Weights of a small sound classifier.
Training: muon at rate 0.025, 13700 steps, batches of 64, held-out accuracy 76%.
Data: trained on melodies that start on their tonic, played by one synthesised instrument, 26041 training examples, 33.7 epochs.
Rows from block 9 of a small sound classifier, named by matrix and row number. Rows with one number belong to one channel. Each number is 128 + 24 x the weight over its row's rms, rounded and kept within 0 to 255. All counts start at 0. After the name is the row's rms in percent of the matrix's.
Before each channel's rows are labels from the 100 clips, of 14976, where the channel reaches its highest value: "top examples" is what is common among them. Only what is clearly more common there than usual is listed. The data: melodies that start on their tonic, played by one synthesised instrument. In brackets: how many of the 100.
# convs1: 3x3 conv, stride 2 (model.blocks.9.convs.1.weight, 128x128x3x3, standardized in use, each kernel summed), inputs 0-127
# convs2: expand pointwise conv (model.blocks.9.convs.2.weight, 512x128x1x1, standardized in use, transposed), outputs 0-85

top examples: bass guitar-like (58)
convs1.50 126 [ 97 111 202 156 109 129 111 111 126 104  97 136 139  76 123  99 142 177 103 165 105 127  95 120  98 137 153 127  77 133 150 138 146 134 115 112 108 124 113 139 104 130 129 149 107 122 116 116 157 180 118 115 127 122 148 130 154 148 109 168 171 173  91 154 123 137 103  71 139 147 101 171 110 147 179 128 119 128 180 116 119 159 134 119 123 107 128 120  90 122 168 148 123 112 138 108 116  86 149 135 113 108 124 164 121 147 160 140 120 157 126  97 103 137 120 127  94 151 158 133 121 141 123 140 105 125  93 129]
convs2.50 103 [137 139 135 123  69 137 104 100 145 100 175 122 136 142 144 154  86 127  89 138 138 109 148 104 136 153  97 138 135 146 127 140 135 149 111  55 106 132  91 136 135 160 166  83  76 163  92 118 144 142 133 125 123 113  70 140 121 164 127 135 135 136 176  78 142 167 135 148 146 151 126 102 163 156 124 133 154 164 122 152 138 127 139 147 125 101]

top examples: bass guitar-like (61)
convs1.115 087 [120 151 122 137 132 113 147 135 106  85 137 129 139 127 121 135 137 111 116  87 145 144 107 162 104 160 102 120 134 151 125 144 109 161 159 121 119 143 139  91 188 134 105 156 143 152  97 122 151 109 123 145 149 180  78 131  84  78 142 123 135  85 158  94 165 140 101 103 167 120 108 140 129 104 113 116 121 132 139 102 129 124 152 144 116 109 108 130 113  91 124 130 135 142 116 142  85 107 140 145 118 125 106 135 136 134 136 101 192 110  95 134 131 122 126 211 110 142 164 102 163 139 162 147 106 150  86 133]
convs2.115 109 [130 155 144 130 102 102 134 118 142 141 101 129 146 137 108 164 135 109 164 149 133 116 107 149 151 113 131  40 118 126  51 145 119 126  84 167 146 138 125  99 116  78 162 135 168 137 101 133  97  71 121 127 124 149 145 149 143 139 174  67 104 118 103 138 129 140 116 131 123 115 153 188 122 129 123 125 155 151 141 121 137 112 110  86 112 155]

top examples: saxophone-like (28)
convs1.29 088 [126 122 139 104 137 139  73  99 157 128  74 119 163 151 113 125 147  94 143 135 113 137 142 169 130 145 126 118  98 136 122 126 120 151  87 128 145 100 141 106  89 163 111 114 162 160 137 148 106 142 161 139 176 118 118 131 174 138 140 140 130 172  93 120 129 128  96 100 139 114  89 131 126 144 124  79 122 126 104 127 119 143 120 154 157 119 100 135  81 106 118 159 145 157 175 127 106 112 123  91 129  92 130 169  94  96 172 151 108 141 139 123 134 104 112 158 178 166 108 110 119 100  99 123 152 169 132 128]
convs2.29 099 [161 138  92 198 190 154 128 178 157 135 154 132 132  99 120  81 134 129 113 124  73 130 115 161 110  91 182 173 144  70 144 173 119 140 155 100 112 159 128 122 147 133 146 154 141 200 128 133 125 123 122 128 135 126 162 143 107  84 105 159 120 156 144 118 120 102 159 119 152 152 120 172 134 149 129 142 132 133 160 132 149 109 130 105 135 142]

top examples: harmonic minor (37)
convs1.64 103 [127 137 173 114 110  93 113 132 142  80 123 110 171 117 121 107 104 167 125 144 125 162 130 154 141 164 134  72 130  87 128 134 179 124 120 114 120 106 104 148  91 136 129 121 161  97 148 134 114 136 129  99 133 121 115 100 136 109 129 138 144 136 113 158 131 146 109 134 147 141 129 137  93 133 143 144 133 134 117 128  86 103 120 145 141 149 110 115 117 119 161 114 135 154 176 115 124 101 189 144  82 138 124 129  76 164 169 121  71 137 123 101  99 138 161 117 107 157 106 168 165 110  82 177 110 154 132 134]
convs2.64 103 [185 163 188 116 165 102 111 108 136 152 147 120 111 136 103 165 145 168 168 130 142 132 101 155 143 114 167 158 121 122 110 141 116 112 148 174 181 134 108 114 110 138 115  88 118 126  89 118  94  91 109 126 111 139 131 106 194 157 128 128 135 127 123 150 155 106 118 124 116 132 117 135 109  89 123 131 120 127 110 112  92 120 100 164 125 103]

top examples: bass guitar-like (58)
convs1.92 087 [143 100 149 156  99 117 113 135 121  90 135 125  72 109 137 166 122 169 122 162 142 134 117 146 120 153 139 127  98 131 110 125 133 111 154 147 174 145 127 118 162 164 134 114 134 125 161 140 128 159 146 106 118 123 131 107 133 152 152  87 147 132 181  97 145 158  93  97 134 145 108 128 109 127 102 111 130 104 127 137 160 138 137 125 148 119 165 124 105  80  76 168 146 192 163 109 141 132 146  98 164 126 108  83 102 103 153 136 102  97 126 129 108 125 113 113 126  70  89 116 132 111 139 160 164 129  97 113]
convs2.92 095 [153 158  87 136 143 139 117 138  92 123  95 122 147 133 149 125 128 134  78 117 178 110 150 145 112 130 118 191 141 100 136 135 159  97 135 129 159 122 116 160 130 147 113 124 141 142 142 136 159 130 121 151 138 117 106 181 134 131 134 145 167 124 130 147 158 164 157 135 161 135 137  76 148 107 129 107 117 130 115 158 106 134 130 148 152 159]

top examples: pace: slow (74)
convs1.73 101 [151 148 143 105  97 163 124  97 136 109 138 166 129 122 142 112  88 155 115 116 122 147 137 120 123 130  80 134 135 138  83 137 149 100  99 117 117 104 129 135 126 148 127 119 148 134 126 128 149 147 160 174 142 126 119 168 137 145 126 139 188 136 110 120  83 160 103  89 155  79 118 127 131 141 137 151 130 142 105 113 111 135 131 109  99 133 121 128 130 146  66 149  90  87 107 124 182  51 108 112 120 125 156  89 124 150 102 129 165 128 179 120 129 129 154 118 143  99 142 152 154 144  99 145 124 146 111 173]
convs2.73 099 [139  97 151 124 143 169 184 113 169 146 123  97 115 138  91 121 131  75 139 123 120 165 106 156 117 132 177 142 147 134 147 147 142 118 156 165 100  91 162 144 121 116 152 114 138 103 123 192  95 183 166 130 149 125 119  98 149 132  94 117 115 138 133 128 169 119 138 158 131 140 127 128 137 134 134 119 130 157 133 138 144 124 173 128 151 153]

top examples: saxophone-like (47)
convs1.121 091 [141 146 147 143 139 130 132 133 154 140  88 100 136 122  92 120 126  88 114 148 144 126 150 171 140 119  91 114 116 132 117 112 152 121 128 121  88 122 119 145 112 150 122 134 139 100 131 136 152  84 127 125  98 139 150 129  78 107 123 118 104 106 120 146 136 127 127 151 139 123 202 160 159 143 125  99 135 161 124 131 119 172 131  83 113 213  93 160 117 143 156 141 145 168 164  92 129 135 163 139 116 116 127  73 173 132  99 125 113 138 146 116 132  85 135 168  95 146 109 147 138 116 112 116 111  88 117  95]
convs2.121 091 [102  90  64 148 119 145 132 123 124 143 131 142  93 127 118  89  90 130 141  91 126 127  91 124 110 128  79 113  97 117 132 125 154 103 140 116 126 107 168 115 126  69 151 133 148 115  72 176 126  91 131  83  73 109 126 105 125 130 125 188 113 118 155 107 172  99 113 156 113 110  81 127 133 109 151 149 165 101  68  96 126 121 150 143 141 107]

top examples: harmonic minor (33); phrygian dominant (31)
convs1.19 090 [143 144 126 128 132 145 134 175 126 164 135 139 172 119 147 134 121 100 180  76  97 106 125 136 121 141 143 131 155 156 149 125 162  93  65 188  97  92 104 148  79 124  93 120 157 114  81 134 132 150  94 129  87 117 158 147 128 111 121 139 118 140 127 146 143 116 136 147 150 124 101 146 133 149 146 149 141 145 120 149 103 138  88 132  90 131 105 146  82 150 148 149 128 128 125 116 151 111 117 122 137 137  91 112 113 135 140 112 155 135 115 125  57 122 119 130 144 147  79 143 168 110 129 107 139 105 127 176]
convs2.19 096 [135 165 145 116 159  85 122 173 154 134 136 177 126 124 163 115 114 130 116 145  98 134 164 110 112 116 137 124 135 100 168 117 116 160 160 124 104 127 108 119 109 144 162 110 128 217 137 107 160 173  93  95 158 101  80 134 114  95 162 162 164 131 125 171 145 135 103 129  78 124 140 160 136 101 172 140 167 126 165  80 126 161 130 147 130 108]

top examples: harmonic minor (33)
convs1.125 095 [134 111 129 108 138 135 112 160 130 139 143 136 119 115 127 155 134 155 147 141 169 121 125 122 153 135 173 154 157 100 151 152 142 147 157 138  98 130  92 157 100 152  91 114 152  79 166 115 126 127 148 126 148 158 114 130 115 136 151 123 165 162 129 119 142 135 134 100 138 159  94 117 119 150 107  73 139  74 128 112 104 129 140 101 117 163  98 116 125 131 154 113 132 134 152 109 119 133  70 154  91 126  99 109 132 149 136  44 114 132  91 121 132 123 104 111  85 130 116  99 149 153  89 134 139 191 120 154]
convs2.125 099 [109 179  93 137 136 160 123 156 127 149 133  83 123  92 111  90 139 157  86 118 141 101 102 106 157 110 125 128 131 133 160 149 115 115 138 103 153 107 134 129 130 129 100  73 181 117  75  84 100 122 104  92 121 100 116 128 124 148 144  77 108 134 109  79 103 120 110  78 119  96 111  98 119 150 145 146 115 128 125 125 143 111  99 149 107 135]

top examples: saxophone-like (56)
convs1.122 099 [177 122 153  87 177 123 123 118 124 148  85 141  79 104 118 138 112 115 108 104 113 123 115 136 138 124 107 128 106 142 143  87  88 108 148 116 183  94 136 134 110 157 124 106 146 119 107 132  85 129 176 103 138 115 153 126 130 127 146 127 126 151  96 155 179 117 141 110 190 120 181 116 146 117 125 117 141 186 141 155 143 155 117 134 132 178 125 138  94 105 114 161 134 140 145 108 152 123 126 125 150 147 117 128  98 138 118 121  96 160 119 111 134 132 100 150 112 109  71 110 127 164  69 133 142 120 128 119]
convs2.122 101 [121 133 121 129 111  88 105 154 170 157  82 157 159 148 131 117 129 102 138 121 130 112 129 131  98 143 121 125 115 104 134 101  94 151 150 130 176 139 122 100 134 139 178 163  80  70 153 150 112 141 154 134 135 112  71 127 147 149 107 160 112 109 126 169  99 172 109 138 122 129 120 123 100 103 136 139 165 126 117 136 100 135 128 130 118 135]

top examples: saxophone-like (29)
convs1.42 094 [ 98 129 124 131 124 127 115 154 150 126 114 126 147 133 116 168 128  83  98 118 102 149 112 162 141 124 127 115 110 140 125 140 126 111 137 128 119 152 162 137 135 132 214 127 108 161 166 191  93 100 114 162 131 118 148 136 123 124 106 166 136 131 159 148  65 118 125 141 132  69 144 107 124  97 135 103 140 167 134 101 110 137 151 132  99 146  89  64  90  95 116  94 122 124 107 117 176 124 126 113 141  86 105 146 146  98 149 151 106 147 141 144 122 109 149 130 144 161 126 131 140 150 121 141 141 101 158 115]
convs2.42 098 [ 91 124 113 141 115 102 161 162 139  90 135 123 144 130 171 143 113  93 111 107 190 116 118 150 107 147 168 127 151 129 117 146 155 105 181 133 107 123  59 121  88 138 151 138  96 107 136 106 172 169 103 104 128 112 170 152 138 145 174 113 128 109 148 133 136 137 119 152 141 108 168 130 128 112 110 120 161 147 155  76 121 125 150  92 108 100]

top examples: saxophone-like (42)
convs1.41 108 [153 123 155 132 134 134 147 112 105 101  82 133 164 143 139 141 138 166 111 103 127 116 130  99 127 122 142  91 134 116 134 163 154 114  97 146 142 143 137 109 112 139 102 103 156 135 153 152 116 161 121  92 107 132 118 127 186 127  75 136 118 135 113 143 115 121 150 124 137 169 121 121 121 145 106 134 137 101 141 156 122 168 130 120 105 128  96  91 153 151 161 111  86 139 165 138 132 152  59 184 105 147 142 147 140 151 150 153 105 111 139 128  89 135 145 100 156  99 140 128  97 161  96  93 100  59 156 115]
convs2.41 099 [109  89 102 132 145 108 101 156 192 112  98 134 115  90  83 154 164 125 134 155 139 108  91 132 102 115 116 113 119 102 109  84 145 146 146 133 104 110 148 129 127 100 130 205 119 158  96  94  91 147 167 156 174  75 101  91 178 115 129 143 129 126 158 143  93 111 107 119  81 116 174 115 136 126 113 132 172 138  95 118 145 121 104 150  87  75]

top examples: pace: slow (64)
convs1.32 110 [141 146 141 108 104 110 146 113  66 105  97  93 113 107 123 102 129 140 141 127 130 128 134 133 119 149 156 152 149 137 174 130 157 136  61 122 138 140 129 140 141 134 143 113 157 132 187 169 131 121 144 106 109  89 125 137 150 145 135 104 155 141 143 127 109  87 148 131 110 119 131  83  99 109 139 174 123 108 103 130 127 152 137 124 107 101 117 137 179 197 146 142 108 123 165 148 144 113  84 134 166 131 125 152 115 128 178 154 114 132 164 151  78 143 107 104 107  96  96 124 146 112 102 129 121  87 123 122]
convs2.32 100 [135 126 105 114  88 101 112 124 168 129  85 129 115 101 103 134  92 124 137  91 144 148 117 113  96 138 100 112 144  68 113 125  91 114 130 108 144 157 167 152 108  90 107 117 163 152 112  94 175 116  97 156 131  76 128 162 130 128  86 104 118 116 155 190 143 157 108 114  57 138 114 152 124 148 115 116 122  96 118 151  92 121 144 104 181 122]

top examples: saxophone-like (30)
convs1.104 089 [139  90 127 111 142 113 124 121 112 163 136 130 127 154 170 150 131 165  72 118 141 134 104 133 150 100 118 165 152 131 162 118 133  70 144 130 121 116 142 144 118 119  97 110  83 134 107 138 140 124 128  97  85 119 111 168 141 120 111 151 152 160 137 137 165  89 134 118 147  89  87 147 123 153 135 158 141  99 130 127 155 144 119 119 103 147  66  81 168 103 165 166 115 134 137 115 132 136 107 124 126 121  99 142 122 136 161 111 197 129 143  94 141  97 120  97 142 135 131 116 110 183 102 144 153 129 126 100]
convs2.104 100 [117 160 137 100 137 166 109 106  98 145 149  72 150 140 112 133 181 134 102 130 136 106 170  97 119 115  98  92 146 124 126 113 146 125 143 122  93 140  93 143 160  90  96  94 165 132 119 111  86 165 124 120 140 152 116 138 127 118 133 123  80 119  84 129 148 115 143 120 135 144  96 122 126 124  96  78 144 123 104 121  95  97 136 138  95 135]